Weights of a small image classifier.
Model: activation gelu, layers 12.
Training: batches of 128, held-out accuracy 94%.
Rows from block 3 of a small image classifier, named by matrix and row number. Rows with one number belong to one neuron. Each number is 200 + 20 x the weight over its row's rms, rounded and kept within 0 to 999. All counts start at 0. After the name is the row's rms in percent of the matrix's.
After each neuron's rows are labels from the 100 images, of 14976, where the neuron reaches its highest value: "responds to" is what is common among them. Only what is clearly more common there than usual is listed. The data: made-up ball-and-stick molecule models. In brackets: how many of the 100.
# fc1: MLP up (model.blocks.3.mlp.fc1.weight, 768x256), inputs 0-63
# fc2: MLP down (model.blocks.3.mlp.fc2.weight, 256x768, transposed), outputs 0-63

fc1.637,083,211,206,175,212,240,180,190,187,238,212,200,174,181,209,222,221,228,220,237,192,184,198,202,199,224,204,182,199,171,187,205,146,174,222,155,219,191,235,207,192,203,203,203,207,189,191,197,220,192,202,216,244,190,159,224,189,198,179,206,180,194,213,255,182
fc2.637,082,182,196,201,196,181,229,191,178,194,185,187,191,228,204,209,215,187,187,192,193,210,193,223,209,183,183,205,189,193,241,206,248,231,215,236,193,214,141,217,208,199,236,203,181,194,192,220,179,189,191,179,203,233,220,185,174,224,200,178,213,193,156,149,236
responds to: green ball (93); space-filling (81)

fc1.609,067,209,229,215,165,210,171,237,188,198,194,161,211,241,183,195,228,199,188,208,195,234,202,200,176,183,213,194,204,183,212,189,225,186,227,172,200,216,242,241,173,217,219,195,226,173,202,214,190,220,230,201,174,213,192,197,208,209,207,203,204,196,195,200,187
fc2.609,073,183,187,186,226,190,212,163,207,202,195,206,200,173,192,213,198,195,210,197,196,215,195,221,198,211,209,166,182,215,242,195,229,203,203,208,200,194,165,200,210,202,160,161,162,222,197,221,184,206,161,189,222,189,206,228,170,198,184,210,210,198,197,203,228
responds to: blue ball (99); space-filling (98)

fc1.9,102,194,252,195,198,205,193,217,203,237,209,190,167,184,195,179,221,183,211,199,183,193,213,250,193,203,199,204,203,217,174,208,228,184,196,216,232,166,199,227,197,176,216,184,186,211,176,192,198,198,195,235,222,183,182,204,245,198,190,173,231,194,192,167,196
fc2.9,109,219,224,178,196,202,238,209,215,157,200,223,155,206,198,217,190,208,207,218,211,161,165,213,208,213,239,214,194,215,214,199,227,237,169,168,172,230,212,219,181,238,164,194,204,206,202,190,253,206,198,173,211,179,188,184,196,208,189,218,193,199,166,227,189
responds to: blue ball (100)

fc1.736,080,175,192,177,208,229,206,189,201,213,220,218,196,195,213,208,207,208,166,184,206,196,203,183,225,196,209,231,208,207,230,201,202,197,222,205,173,196,189,230,186,184,230,192,205,200,181,171,190,222,210,213,218,173,241,227,200,179,182,228,228,188,238,184,172
fc2.736,074,218,216,227,181,195,208,228,202,207,182,195,198,200,196,207,220,192,212,168,177,198,169,221,195,198,228,205,176,205,206,208,210,188,179,212,204,226,214,193,207,199,157,218,206,192,176,166,186,200,232,182,181,219,178,187,219,184,190,186,162,234,176,209,236
responds to: space-filling (91)

fc1.335,113,190,191,202,212,197,210,190,241,185,203,194,146,211,208,202,189,205,206,196,187,214,188,195,209,214,201,200,200,174,186,193,219,173,213,224,206,214,233,190,182,200,212,250,195,197,215,183,217,204,214,237,207,185,240,197,224,180,181,181,249,212,231,179,210
fc2.335,120,217,210,208,167,198,231,198,209,228,169,180,188,194,184,182,239,183,182,191,184,204,192,219,166,199,186,178,227,217,245,206,214,201,212,182,218,209,147,192,184,188,207,186,202,202,214,230,249,191,168,206,207,172,194,216,201,192,208,251,168,197,187,197,199
responds to: dark backdrop (87); small balls on sticks (73)

fc1.364,136,189,188,215,215,219,211,206,173,192,220,197,189,186,178,220,227,206,202,185,231,187,183,225,193,191,159,167,205,195,210,219,180,204,226,197,210,227,208,210,245,189,216,194,171,207,216,165,203,193,196,196,201,205,219,226,174,191,239,205,228,202,200,204,196
fc2.364,123,198,201,204,175,197,190,214,219,157,166,187,168,233,214,220,217,162,223,183,171,199,218,189,164,190,200,212,183,214,194,197,218,199,201,198,181,194,196,236,194,193,186,214,217,203,201,190,225,204,218,211,186,203,147,218,229,204,188,171,182,193,198,181,213
responds to: space-filling (93); green ball (70)

fc1.63,151,195,246,218,186,209,213,194,191,207,208,194,211,211,220,195,215,164,200,206,198,219,215,209,190,180,167,184,228,228,223,201,162,175,200,184,178,216,185,224,197,199,194,197,200,192,212,179,197,204,219,194,189,192,214,210,189,206,247,212,189,188,164,185,158
fc2.63,152,200,207,196,210,195,218,204,215,210,173,243,181,196,178,205,172,231,246,182,201,197,192,205,176,246,198,196,214,202,174,193,214,207,207,165,208,189,229,155,207,193,193,175,185,194,155,207,215,191,159,232,192,188,193,183,187,207,177,180,202,231,203,223,176
responds to: dark backdrop (83)

fc1.128,070,256,187,218,212,195,233,188,194,213,212,166,194,221,236,169,227,182,228,166,187,183,224,173,211,196,182,238,211,204,192,179,208,187,163,210,186,193,156,179,203,219,227,183,162,219,193,229,202,212,200,227,167,203,156,210,191,202,219,180,226,185,216,214,186
fc2.128,071,171,185,174,192,228,162,205,225,194,191,216,207,172,188,197,204,227,139,200,231,191,221,206,160,199,214,208,205,195,190,210,193,197,208,163,215,195,251,213,198,176,158,203,193,200,213,168,184,191,213,165,234,181,221,200,219,201,203,210,185,213,196,196,176
responds to: blue ball (100)

fc1.214,133,182,192,197,222,189,203,196,200,216,178,169,187,177,198,162,207,183,204,200,203,230,204,189,182,140,230,237,206,187,201,198,196,214,212,220,201,185,230,175,208,210,151,228,185,219,203,221,201,194,197,198,219,212,206,173,206,204,198,224,215,201,171,189,193
fc2.214,131,238,167,227,184,217,151,186,202,187,214,202,207,228,195,181,178,192,217,171,183,214,184,198,196,200,186,180,201,195,208,176,200,200,206,236,216,236,211,217,206,168,196,205,208,206,199,180,204,187,182,191,187,188,197,223,234,210,197,151,214,239,220,200,203
responds to: blue ball (100); space-filling (92)

fc1.709,106,203,174,143,196,208,167,176,234,200,215,233,192,188,183,176,196,175,243,197,197,201,187,216,213,196,188,189,171,193,186,184,212,220,166,213,190,146,211,195,221,197,196,198,188,214,204,224,242,191,200,182,196,199,235,244,190,182,195,195,211,190,191,204,191
fc2.709,096,173,209,248,200,204,224,228,186,192,199,179,212,192,208,251,195,197,184,158,170,186,214,203,195,172,218,192,219,164,163,177,166,203,223,179,201,236,222,192,198,209,213,185,216,198,201,193,174,193,161,231,183,194,212,209,176,229,212,216,231,198,210,236,192
responds to: green ball (100); space-filling (79)

fc1.174,071,238,197,204,151,184,219,150,209,189,216,229,153,217,172,245,228,239,216,202,234,197,191,196,207,159,179,228,161,225,200,187,206,185,192,209,196,186,206,192,183,189,177,196,221,210,177,211,213,218,226,220,193,199,177,189,189,194,200,193,226,197,207,184,189
fc2.174,061,191,181,178,210,203,189,233,202,228,194,189,173,223,214,184,187,192,240,186,161,215,206,212,225,215,210,183,171,169,191,193,201,193,177,230,211,198,196,224,210,229,203,207,205,230,207,212,185,167,211,218,187,182,227,188,181,188,195,203,202,204,229,209,194
responds to: dark backdrop (82); space-filling (73)

fc1.218,118,216,217,188,176,193,167,212,218,204,200,192,212,237,208,198,209,198,164,231,224,169,161,231,210,201,216,200,252,203,200,195,215,190,199,252,228,160,190,191,177,185,192,187,188,193,211,188,201,199,177,214,194,216,217,195,230,220,210,196,218,236,213,210,171
fc2.218,105,205,199,184,234,233,229,241,195,246,202,218,190,200,186,209,181,201,221,192,172,199,194,207,183,228,204,214,210,196,217,198,234,227,215,166,148,213,198,182,177,186,217,193,252,213,208,197,201,223,197,225,219,179,157,216,175,175,229,191,172,197,161,209,201
responds to: blue ball (100); space-filling (71)

fc1.270,113,233,191,203,201,217,173,183,192,198,220,182,180,162,230,209,199,175,214,187,206,212,212,191,204,154,208,192,176,179,195,179,177,202,206,195,248,221,224,198,255,211,223,198,149,195,222,201,197,203,185,198,153,261,192,202,184,219,197,195,221,194,212,199,191
fc2.270,112,203,200,212,210,209,192,193,196,210,207,200,202,201,214,172,188,199,212,211,160,195,193,230,210,217,190,195,195,224,210,191,198,182,206,196,176,210,160,201,186,162,211,204,195,207,188,202,227,179,193,212,248,148,200,262,222,193,176,208,174,177,203,207,190
responds to: green ball (97); space-filling (66)

fc1.256,157,203,183,201,199,185,230,189,166,185,170,200,195,199,218,169,177,212,195,198,183,166,221,180,202,192,194,205,203,189,192,186,194,179,227,158,205,212,196,175,201,180,231,210,202,216,213,227,188,204,209,212,211,194,182,201,189,167,237,208,194,195,203,213,215
fc2.256,144,223,202,189,168,226,186,201,247,220,167,204,172,202,192,220,205,182,202,200,166,185,173,226,184,203,234,227,241,205,203,230,190,206,196,215,221,173,216,220,209,241,187,181,206,191,215,182,222,166,203,221,208,219,202,192,237,198,193,229,204,184,181,173,206
responds to: blue ball (98); space-filling (94)

fc1.362,105,211,190,193,209,196,177,234,215,205,246,213,209,211,164,204,208,155,204,213,187,182,201,216,194,176,177,210,172,195,208,220,213,234,208,211,182,181,192,187,204,190,219,187,208,200,217,208,209,200,173,223,168,206,202,240,210,206,202,195,207,201,255,181,184
fc2.362,089,176,218,248,183,194,186,185,207,200,185,206,226,184,197,228,198,211,216,180,210,216,207,181,205,202,188,204,216,175,214,192,183,180,191,161,171,210,233,199,211,201,157,214,223,203,191,206,216,196,213,211,200,196,191,176,184,211,218,202,190,178,141,204,210
responds to: green ball (100); space-filling (75)

fc1.53,083,214,225,155,211,227,218,222,195,180,209,220,225,180,159,207,180,191,207,185,209,239,240,158,172,179,209,210,183,192,200,190,221,223,204,169,195,219,219,211,229,198,195,179,167,228,190,183,195,201,236,239,217,190,189,206,200,206,220,207,184,213,194,210,197
fc2.53,085,216,144,238,167,188,189,197,204,219,205,205,176,201,186,194,200,220,211,196,209,250,187,234,215,197,162,224,185,185,219,215,215,170,183,221,213,207,208,197,195,150,155,208,185,192,209,186,202,182,180,206,190,220,184,173,199,202,204,208,192,219,202,192,220
responds to: space-filling (100); balls: four (33); balls: three (29)

fc1.257,077,220,209,218,206,195,189,193,203,198,195,215,208,191,198,198,208,210,224,258,231,199,200,226,224,198,200,214,201,183,139,199,208,222,211,184,213,203,239,216,225,234,195,199,227,179,215,204,185,181,197,201,232,176,188,203,184,176,211,171,210,197,211,169,214
fc2.257,074,196,172,202,197,201,205,190,204,201,188,170,217,197,203,213,197,179,189,160,183,190,219,205,171,224,209,179,180,237,268,186,209,201,192,196,201,212,155,224,181,175,211,209,190,181,186,180,193,205,198,197,169,218,222,201,224,218,179,199,209,199,211,204,192
responds to: space-filling (61)

fc1.144,085,197,216,200,213,203,195,169,189,187,193,197,218,182,202,216,174,220,186,248,194,183,197,211,189,201,217,191,193,196,201,192,218,185,211,185,197,205,196,202,199,181,179,205,233,189,175,225,249,215,178,167,203,197,188,192,179,180,211,260,208,202,201,196,203
fc2.144,090,214,204,178,156,207,201,190,221,201,207,211,193,210,212,197,175,244,218,177,240,207,180,168,234,179,214,191,192,188,217,201,185,206,217,218,201,168,206,216,179,190,219,212,164,205,221,201,167,189,228,207,182,202,194,170,179,243,189,152,201,193,174,213,196
responds to: space-filling (63)

fc1.729,104,254,196,205,226,180,213,193,187,197,196,196,192,196,180,176,202,206,186,132,180,230,154,179,183,178,196,191,216,185,210,233,193,176,205,219,202,207,205,192,235,189,175,198,214,182,226,203,206,204,183,197,220,214,219,196,232,201,196,196,207,239,197,199,185
fc2.729,111,162,189,215,150,216,195,231,233,192,196,191,199,210,200,195,198,169,210,221,194,176,203,183,221,190,232,184,159,214,164,134,202,246,208,209,205,210,204,184,167,187,234,225,180,236,197,221,208,185,217,193,219,174,181,220,206,200,186,192,198,235,253,187,188
responds to: blue ball (100); space-filling (74)

fc1.575,074,165,187,190,198,190,167,192,181,210,225,202,204,152,187,212,221,196,179,219,194,225,172,207,189,165,172,222,192,225,195,199,165,176,192,195,202,201,218,207,221,214,196,193,163,191,240,212,183,201,215,188,143,189,178,212,187,228,208,237,208,208,200,218,200
fc2.575,072,242,171,186,241,195,229,195,219,180,195,194,205,167,202,206,205,175,175,187,197,191,194,218,174,211,211,191,200,197,183,217,211,186,209,211,201,215,188,193,203,167,192,206,231,215,207,179,210,197,200,212,227,196,190,206,188,219,212,199,214,179,198,212,215
responds to: green ball (100)

fc1.191,100,184,200,204,188,206,196,209,166,213,197,204,187,200,176,168,216,228,205,201,201,182,177,211,183,185,206,206,180,187,218,204,197,184,194,199,188,171,169,184,204,178,215,186,189,207,214,192,199,228,183,203,155,201,222,245,218,180,243,189,206,179,158,203,244
fc2.191,090,170,196,201,186,203,175,209,210,202,220,222,188,173,216,203,204,193,192,180,193,229,206,198,220,230,189,197,211,209,188,189,185,178,224,173,202,196,217,199,161,216,193,184,179,204,183,187,210,183,221,198,231,167,226,194,212,191,157,210,205,213,228,211,151
responds to: green ball (85)

fc1.124,128,205,203,152,179,202,207,209,189,188,235,217,209,208,210,196,189,202,158,242,194,196,199,205,203,219,200,249,187,188,209,224,187,187,197,214,208,185,204,189,212,211,181,216,197,259,192,209,187,201,187,222,224,166,204,222,206,225,227,195,199,210,204,183,202
fc2.124,116,194,201,234,205,229,188,191,188,206,199,189,177,207,225,213,159,169,169,197,174,198,226,184,191,231,173,191,204,204,206,179,207,220,192,228,208,206,184,226,213,194,205,201,238,205,198,213,199,194,196,209,171,212,219,221,214,213,231,175,216,196,189,200,220
responds to: green ball (100); space-filling (75); yellow ball (70)